config.yaml
model: "image flow-matching model"
conditioning: "none"
logit_normal_time: false
norm: "layernorm"
fused_qkv: false
lr_schedule: "cosine_restarts"
adamw_weight_decay_other_params: 0.01
Rows from block 4, named by matrix and row number. Rows with one number belong to one neuron. Each number is 500 + 50 x the weight over its row's rms, rounded and kept within 0 to 999. All counts start at 0. Numbers have three digits each. After the name is the row's rms in percent of the matrix's.
# fc1: MLP up (model.blocks.4.mlp.fc1.weight, 512x128), inputs 0-63
# fc2: MLP down (model.blocks.4.mlp.fc2.weight, 128x512, transposed), outputs 0-63
fc1.104 081:557454509534492545466482479606406576523440481423493477452479449528462483555475561518478488510477551518534569494535524483535499578564610474535502475487388421484512546497522495552422616491597595
fc2.104 080:535493483497467586426410430499527557474525490560554466476460490491493469575517473442500418515443456522518387506562485433535519571460539504509440417548427489528476507510437473526508370474591510
fc1.105 082:480652640527536487441493489507431537452430478448475543451472468377488563553450496544390545563510499457549416595517441541534524468542522510516476512525603550522517559530475447416477409406538542
fc2.105 091:463595618505520487433497430560468509503569475462496448387573513582458427446430542527585477525456466418493675528536447552434549517520501536515500496500550442470503556392456491435594586476552511
fc1.106 087:494327586506428444466515398486547542471465448479521515521472491521475473454504504454491505513491495425534593457523437513579506496488462485561516587468490448485453426496453524551534568466434538
fc2.106 083:534406503518591483558477455515453433447536575591486401574461408541435529472508528413505522471505446413394404502532487493458408493553420588581482496493548519482427501508467509465500488451379470
fc1.107 090:533502413491559568457478490427468391556499440459481499512502452511495484454556477529495443496490510536509471443521477597520440573427394470553477390529558432438521521549552394496524485514473477
fc2.107 089:481458439548568532518449464445506580489420659617491503421458506550436509508482518519558500509506491479462469537496476593544409461480521511434494555497630512489510562500525511463524551544425522
fc1.108 097:505460465487483562596502498504501541440556462510505393531535456510441523492500559499527507487482418564407503526509529493597432504433452516511506536540545434523483555560497513552462545475509456
fc2.108 072:504497486504539505660478473504485485443492604446503504559549450468491539532443476487494520434458559502536472497508474479423490532508516510445499471506599573449507542481482490511551507512494523
fc1.109 102:511518460498476427523441523436509528496537497496518428421499506456505517542554454501558506440542521479581578450487473482494528563504549526511414506504506443491547466474454483427400537478456498
fc2.109 166:500554506422486414550481551409476529447543536536488544440466502517509488551575595503450524551502488485541481371537391521593509434526544506552434485543497527527561428523477434443534460441544511
fc1.110 091:434488523553493462444544474558437533433501451436537549520425440448541459575455444506520527466498479517552416533558563529450491480473509477479501544564516419522514450539498446565368589535589508
fc2.110 081:535448493498487494469480490521448496488535505545382360486456426606450424452527511461433566406516543518504550516586493554477527528541537479490532429442559527603514475551481486477650362489530505
fc1.111 139:487439506552453411549499564474571504571494531503487576504459565484560478401543488479503494498524490495518553567550475516586493508490469435356515519565516504497528476547515464389524557487402492
fc2.111 145:430576421471522587537503441494552523439563442482527501598492553557568613556473500459455504488400532471430541447513492591444538489519480473569459483526534503529431498366539507440516511512553510
fc1.112 117:514551529451485472502490531469491452473517555484496500470484457484463513405545588479490511447503519482556485392489492562531569547480453474601446336515490520508594460515500561427529432448444496
fc2.112 104:530491493538516538539508534525459523528445539534592539531528404471421561457536528514566463459408488522460552603519546530510543507509431479445508563475515561372463550601500519466621540487549499
fc1.113 130:474537463569477392511526461513552449499563577463505487496467481501512516486574489506488469471497527608490440521535324547577533440337438639482452498508537514532447508497526507545500522514486475
fc2.113 144:513455496484467574561451509522500495486477575423536474508525595451450565502419512502534560510442512428453557476521579547576502547369505584516579467541602480504556518524549465486467457521548480
fc1.114 088:498445432537446497442496438467478514447586406608475485544449434355508526445568480484489545489566502390567333461469530408512551496484518556537498502528488505529452478502451518545477466528516509
fc2.114 090:466515446538440461559542489602474433512468452509531578540540461598546510483471504499545569573556550482485490428517533441469595432518526468490524514493490517515486479466514537531517476471468527
fc1.115 105:494463567521488529520488453529529521449464594437481525572503448482551534451573506429610408500580460535497509444675578463562505510493500519501395516543515390458443506482426508482486474488514447
fc2.115 080:532500545497512548466427553504515497527518439470540562522463603435484426519484462443574504457557460557568527531491464614576527491537534543530549490538457491506519466554611470532505510487575522
fc1.116 105:480513514530418496495494531486516519567464507584504508563485418537460618339525517501487533504495501538522626505519505554546480521568442566536454505453479566529544444673475492542500437502507495
fc2.116 135:505497486572444516556545527515403501556538452471516485535461412486567492599388374484470553468547455543450435485509498544501539498506484504568545517535483428576558466403425545452553525561504506
fc1.117 082:549550563541445514510508461402506605585507573595478523500463576506455450427559506542519465517487492456549505374530553554514439547532500543533466500592447378513468532525478481438490449458511549
fc2.117 079:493491579482591423467577580493526460576514516421498572440501554544498540527516586509525476432513432442513417407529510568434529496377414461559511532468502512428473575460463437486453472464594428
fc1.118 082:449520534487484455458540431525462454599527522539442525480409538555440516499481518467517482441451476629412482467490518489527421530498449514511474503578498510482520553482482551575498491529501562
fc2.118 076:425541538407534535530547476516454441468559484476601526561624611474453504517539472512449499451462585576519499491510502452498407539511507533577465513532557539493528564505569426540520522501459441
fc1.119 108:411483603542476472437463461442527432476474487499554614582511525488492389375514458573473428608480477461527565462558472539500546468462477491515394487494526529482497521433515517487480565510570479
fc2.119 081:497455597462527457429500524472568559565511490470504456525411497544520570566466466555574454577501580434469519501636520536527528416483536454498415487474468500537479533515470487489558460511509544
fc1.120 092:530371611550452521467567500568431459524442449451441503436534568468447513466530514482495499453562508509359471442556505479588577575551608547464503406525417476507502503431494533548520555567452464
fc2.120 080:521563414452383466599388541464473538475561453524600463391496494448556482408540402494530529555529524562599495493537522484536571443602462512547445542553507485457454476551471440531496471483602536
fc1.121 098:580523586415501545557488516479536532581423501479574533495519588454477493523566461446556480552505469442515434480433534503513483553540528485429542446488450530518599529531557489456483518465406492
fc2.121 074:476489505461454458687561541525517515531506419549409533500562583529565526509373518468517492422503545484549541516519546567543502459465451489532520569459465485544569615472492374465522584519429524
fc1.122 089:515552526447492457534425496429542507521420585536416545497539562537520589452423555522439494385506483449494551491473554457442577520496391492535480464526528517439548489466533498520426362486470491
fc2.122 078:517524561512567515370471489448535518502554475406582404454575558500473496556449461534450502438407568466447484471494523510535483543450422541523414499530582528598508534475565584447419519503536461
fc1.123 094:457378515499484551457426515493471488514530551488531558532501467507513478456510529582502490483476514535510579460587545590461454480478452527594461549473387464515420415485440502525487583501432521
fc2.123 089:502443554522449498548498444511435523477471567535493532457685461474509576554475451545483494585510453585532459526591437523472439530538464560419469491523446505492501465519559513444574435493497479
fc1.124 099:548402559533589571545569423534542508514470517487435557511439529462463481477519455427509537501408501496570543449535414550497481526496526403525582532524524521420497514598435470494461495567518505
fc2.124 094:427580467536398528508443524523466508491395504505581562439478564453481516481477423569515582610502353483560567484616484492492543470542537501433484529448499439520496466505581462556465440478518472
fc1.125 140:562452466286471543509457562470477489479532594558478507488422536528525440529576518519478486415590505397519531461502534555470538412414445445443470484500543490430453568477630486441505488369498507
fc2.125 127:468504590636466552498602438506487476482556475519536498510438414424505526603454473445496544440519487570398551507536469565563546543543558515533507486541550467532522410444512529520481548573541476
fc1.126 105:465534489468529464442443568475552580399493455464494508546520408483470510451470488497516482505500500499531509423578473538541541540386434380435489507502497510540638624474506538516478532542466496
fc2.126 101:423451535522596558487523514474587380581494535547502532445511508543439444462529560537485548543543443504484464506569523558489494503429487419532568524485524475446371633491474540488514459529572520
fc1.127 098:487478531491447465523466581490457431550529451484613579444489537496503445444526442476560532461440391536574524482518471573495551438493431489467476585511479435503592546577473465497460564575547629
fc2.127 079:488521474502601459576425576493528472496483479515479413435405555478510471563496505478517539475504411435475529488433577585520537404496420497532584502530506442539459505457427594500491489482495513
fc1.128 083:441602377507462470545519582516482534553487544369455516536580474487551440487547502517454496417614563540480427471454546510505491418565489510498431561468509484503524509493454565568503426533519560
fc2.128 085:461535414504425509509536478520469511481480526623530452496489499491447601513505479563529532424512457500572552478511521466416553401466467428397450547466546487489491463533449478482459429500430467
fc1.129 081:510533484505536437489527496532463441499548442445494523525504507476476499461621582541545514560431485543543490548415454580429509446455474460583535523500451395469512524443417544531435498410570505
fc2.129 085:528502507501642422514478477467514499436483549496481501506511487501456436519592499528485500570420529496579479532455461480457517482329483522521545507489437586462505548552441444475522467431601509
fc1.130 097:470385525506510514592497535510496459524595506507449501480519416445535473549506450463483502540452534594394510464444511463501546485455456481443577521552618486561513415503553511436511581496427485
fc2.130 086:501451538503481555551454551475583493615439559485536487499478417522418532457567515457566567527451442544513544457442565419527457436504427504517561458543553499521488545529494417453454436521415555
fc1.131 094:477608474515475487480534512526548473519508504476502470576415517502549439411483523472403535394461458516427452513485409496584566508561506487589528536465571475499538542447445494497492398516527460
fc2.131 082:523529492493567477595490437533528513500450589474470549528577387402475498542481469456532532470369400522516486523453467434517531439500506542547561505525511467345467430486451507491597444531591580
fc1.132 089:467493512525496413540447517502404561454517446490485525466490463479480526522459523440513558519522483498467531441426479506475501462563531463473449549416506585495480589441505509535506498427509497
fc2.132 089:507451575477513481534595466496518472504424496552502481487450439534504509496488518463531530526564502559550460489483513496457449573441558463438473458372473381545498570593473482533442464489493463
fc1.133 103:568457493490529553472395514501607536540450491472491543529525569511524579489513529462485461409446481502590502532559543477450451460525628479420558552542471520590470552534543441580496465473571521
fc2.133 080:508463540475603492339557438527570485468534472548550416468507551489524549412458446459476533514428562477516485499570518540539431457546566511599533558489529437548436470443491528565501500493506480
fc1.134 104:439539405546584642532529481534536564430462475512490536429513475464542487475513533493519573459492519462483483429556567473459488694462482450471520371496502487510461459546435512462467524496467538
fc2.134 094:535494384489541503508511416510491505538596472541496476482424545568483531562500560468528510420469481379551549573541462508531526453416544485477393520539477469527533452475432495509524527476521512
fc1.135 099:469472618518458484473471502461452529470581447429465577442433641448528498517446523526450546499470479465525525596559509521419445387431509518486501548580555468512546528519473466462457627441534547
fc2.135 083:509435646497444555469533483500551518547453601515583430420510596398482466559483415550533572528386472551494491530541566585579511531488488594540557488542582476543501479465477520536606446532478468
fc1.136 111:524441441376488439584491506625488445591468540533501563526460472439565521504510553498492511467544519428469563478536452479559558546534471521505478477495522501515415662471481478499498472505434516
fc2.136 093:474495554599614530481475448471490513453635483429583425531545495574538559488489533532515482585506452574497507531520496483478446482527513557523507567675526481525522469447499545493635549542549514
fc1.137 088:510379505555464536519547501470542540514528513389529495456524420622505534496530534494449489451421577576473522488485509552520608513548504552500523450541590395455583574471549439514485561500509472
fc2.137 097:513302475511447399502479517463566583455479523635411557487549410433488516547499524498537481433391430545471435470518586547514655563513533365464539547499477524427457569536458565518487417494529495
fc1.138 089:460431450494425513479454495480512470478502577550417565557591549497507454487490520495429512486508567416455434543481478439485421574427492565477438476544574542457452457465600562563586470538471392
fc2.138 079:484548491486435442501463540519534515504520520538610345448452515502498526485485519463493515461428409393523531550470490465502456446490527462488480524482548522489477551582465475562360549499514588
fc1.139 096:460393563517486498478510526514538576501495469469523535542540508492511454476514432429552548533490575437474440547439516437382481523525447573409427461660563496484536462527634465447446644499491517
fc2.139 075:551407560489527509448521569411476542503565580435481527563567492465519561567528501397504525521413387339477512465435491438530569499476415455467496497567489517486485456494529549398539447485458477
fc1.140 087:522501515520475492608531483444432550467469489400534501531504563635432492525509510448527514569454519462602463456517469505486520451538466528492435531489485509460451566429498522492475563468499514
fc2.140 099:548518459454465540503593446515458649475582561492517510554614604393503518461515451487486516495424508490532527445471522515523532487505450474422426528486486442469470569579550445442532396511478508
fc1.141 103:555449536498508450500538529529501387563416469560461513393488467453454480558512428539538503519484507540523570453526384586466545424445446452512550518514503492449590576522459471544490597530473545
fc2.141 100:480480562508446528551402601499461445520523494416555526363415540503502537445536475587457481532498544503461470397526474573511533551499449475538570496529489485494470520497474475572472431533425458
fc1.142 126:456518475470531598554479555578439430425494574497456459467473416482497516514573489472485507465505503519461468409528522524511535488421534605579518460494508512553440495513517483394476490594447498
fc2.142 145:569421581527576440514516501517459520516444537532461562475513483411411440424505492495552540543566462522551493540554461508640479497480539547455539500506450554501532476592405498602542479467560484
fc1.143 082:541587505573407441542498522415436456561534513442497417477490505416518455458549436483459444539519419571528453457570414466519436450549475504540566542475441570489505527455501435558504470493514494
fc2.143 099:550594542549459508516484579520540479501446512567495543535492478512522582593519479465572412578557603615459487527560527510538498493556540497510583485511419404547508472432512522560494611536536496
fc1.144 110:557537555539523569474441458556482532507537550493486483508490580529433597468506531461466485435482443559519472493519630556485474527635526560467550489533507547491486500541471523536440485443496507
fc2.144 082:578534542500480461441526474486456543507536465497552525540472528567478440466455484498456471409528652574519567462513530593517484490498565543567453574544520432434566535488464543433608491519570513
fc1.145 093:470529491547486536526487559483548435499472587558425377496658478484596468459560460444462471566491523466503566504451491480515463473504477490530497593532470530460528562441476571536618494529495515
fc2.145 094:529445520493507484483475560450529515508513464523350593409516390490557489533498526506437405646425470466464468466536551488477391509500520470545522493549427511552501484452466477518513503499511480
fc1.146 089:537502518510515480493479460499504507543529483543423499596390449450522454516558489378509424559516399554509505535466536616478393455475536499489496470526502536410485567552452591501496535554526518
fc2.146 096:483463549529481542410471450505498467469493495641559470530518550521474542481489503352512517595473499557500477477585485557446404565516487499523491510452544469468514448461393422536476495498542457
fc1.147 086:551521471508521500479465555533465504472508487593583434540556553458572406511568502443528533540505459539543471438568504575534584542478559469557654498488498474460483522523421483499422503554509531
fc2.147 079:507519436492485466551493472520502453511513446450552514579390565619553643487527519498578496465534555552509478475470511577448563498516535453483539519492481448408522502482421461458521564488508531
fc1.148 085:472492542469517508507536532427498542454509496564435522528541500459498427537499493389488504594499533417606463557521456607423523481386499504465469425424492499470485488551539456489502565533523542
fc2.148 075:508503619512487453575457503484506455508470467435546482480519519535563578470447509423517495582535447421515481504550505616472485488450475469500560555485481566513472495493492575507500404475531466
fc1.149 091:460429522454483536499443542489380559471553453536491477451493543484487502531540526486472504553552475480487525525500601428561421433475510474481579522539488377528477405444470471472573632516495542
fc2.149 086:511462570495476563490539495554545536499464584451439489454480547574516568401500510476501470552498462440546539484555473423546495504425560482470477485494508576454476400604511534484370385507493404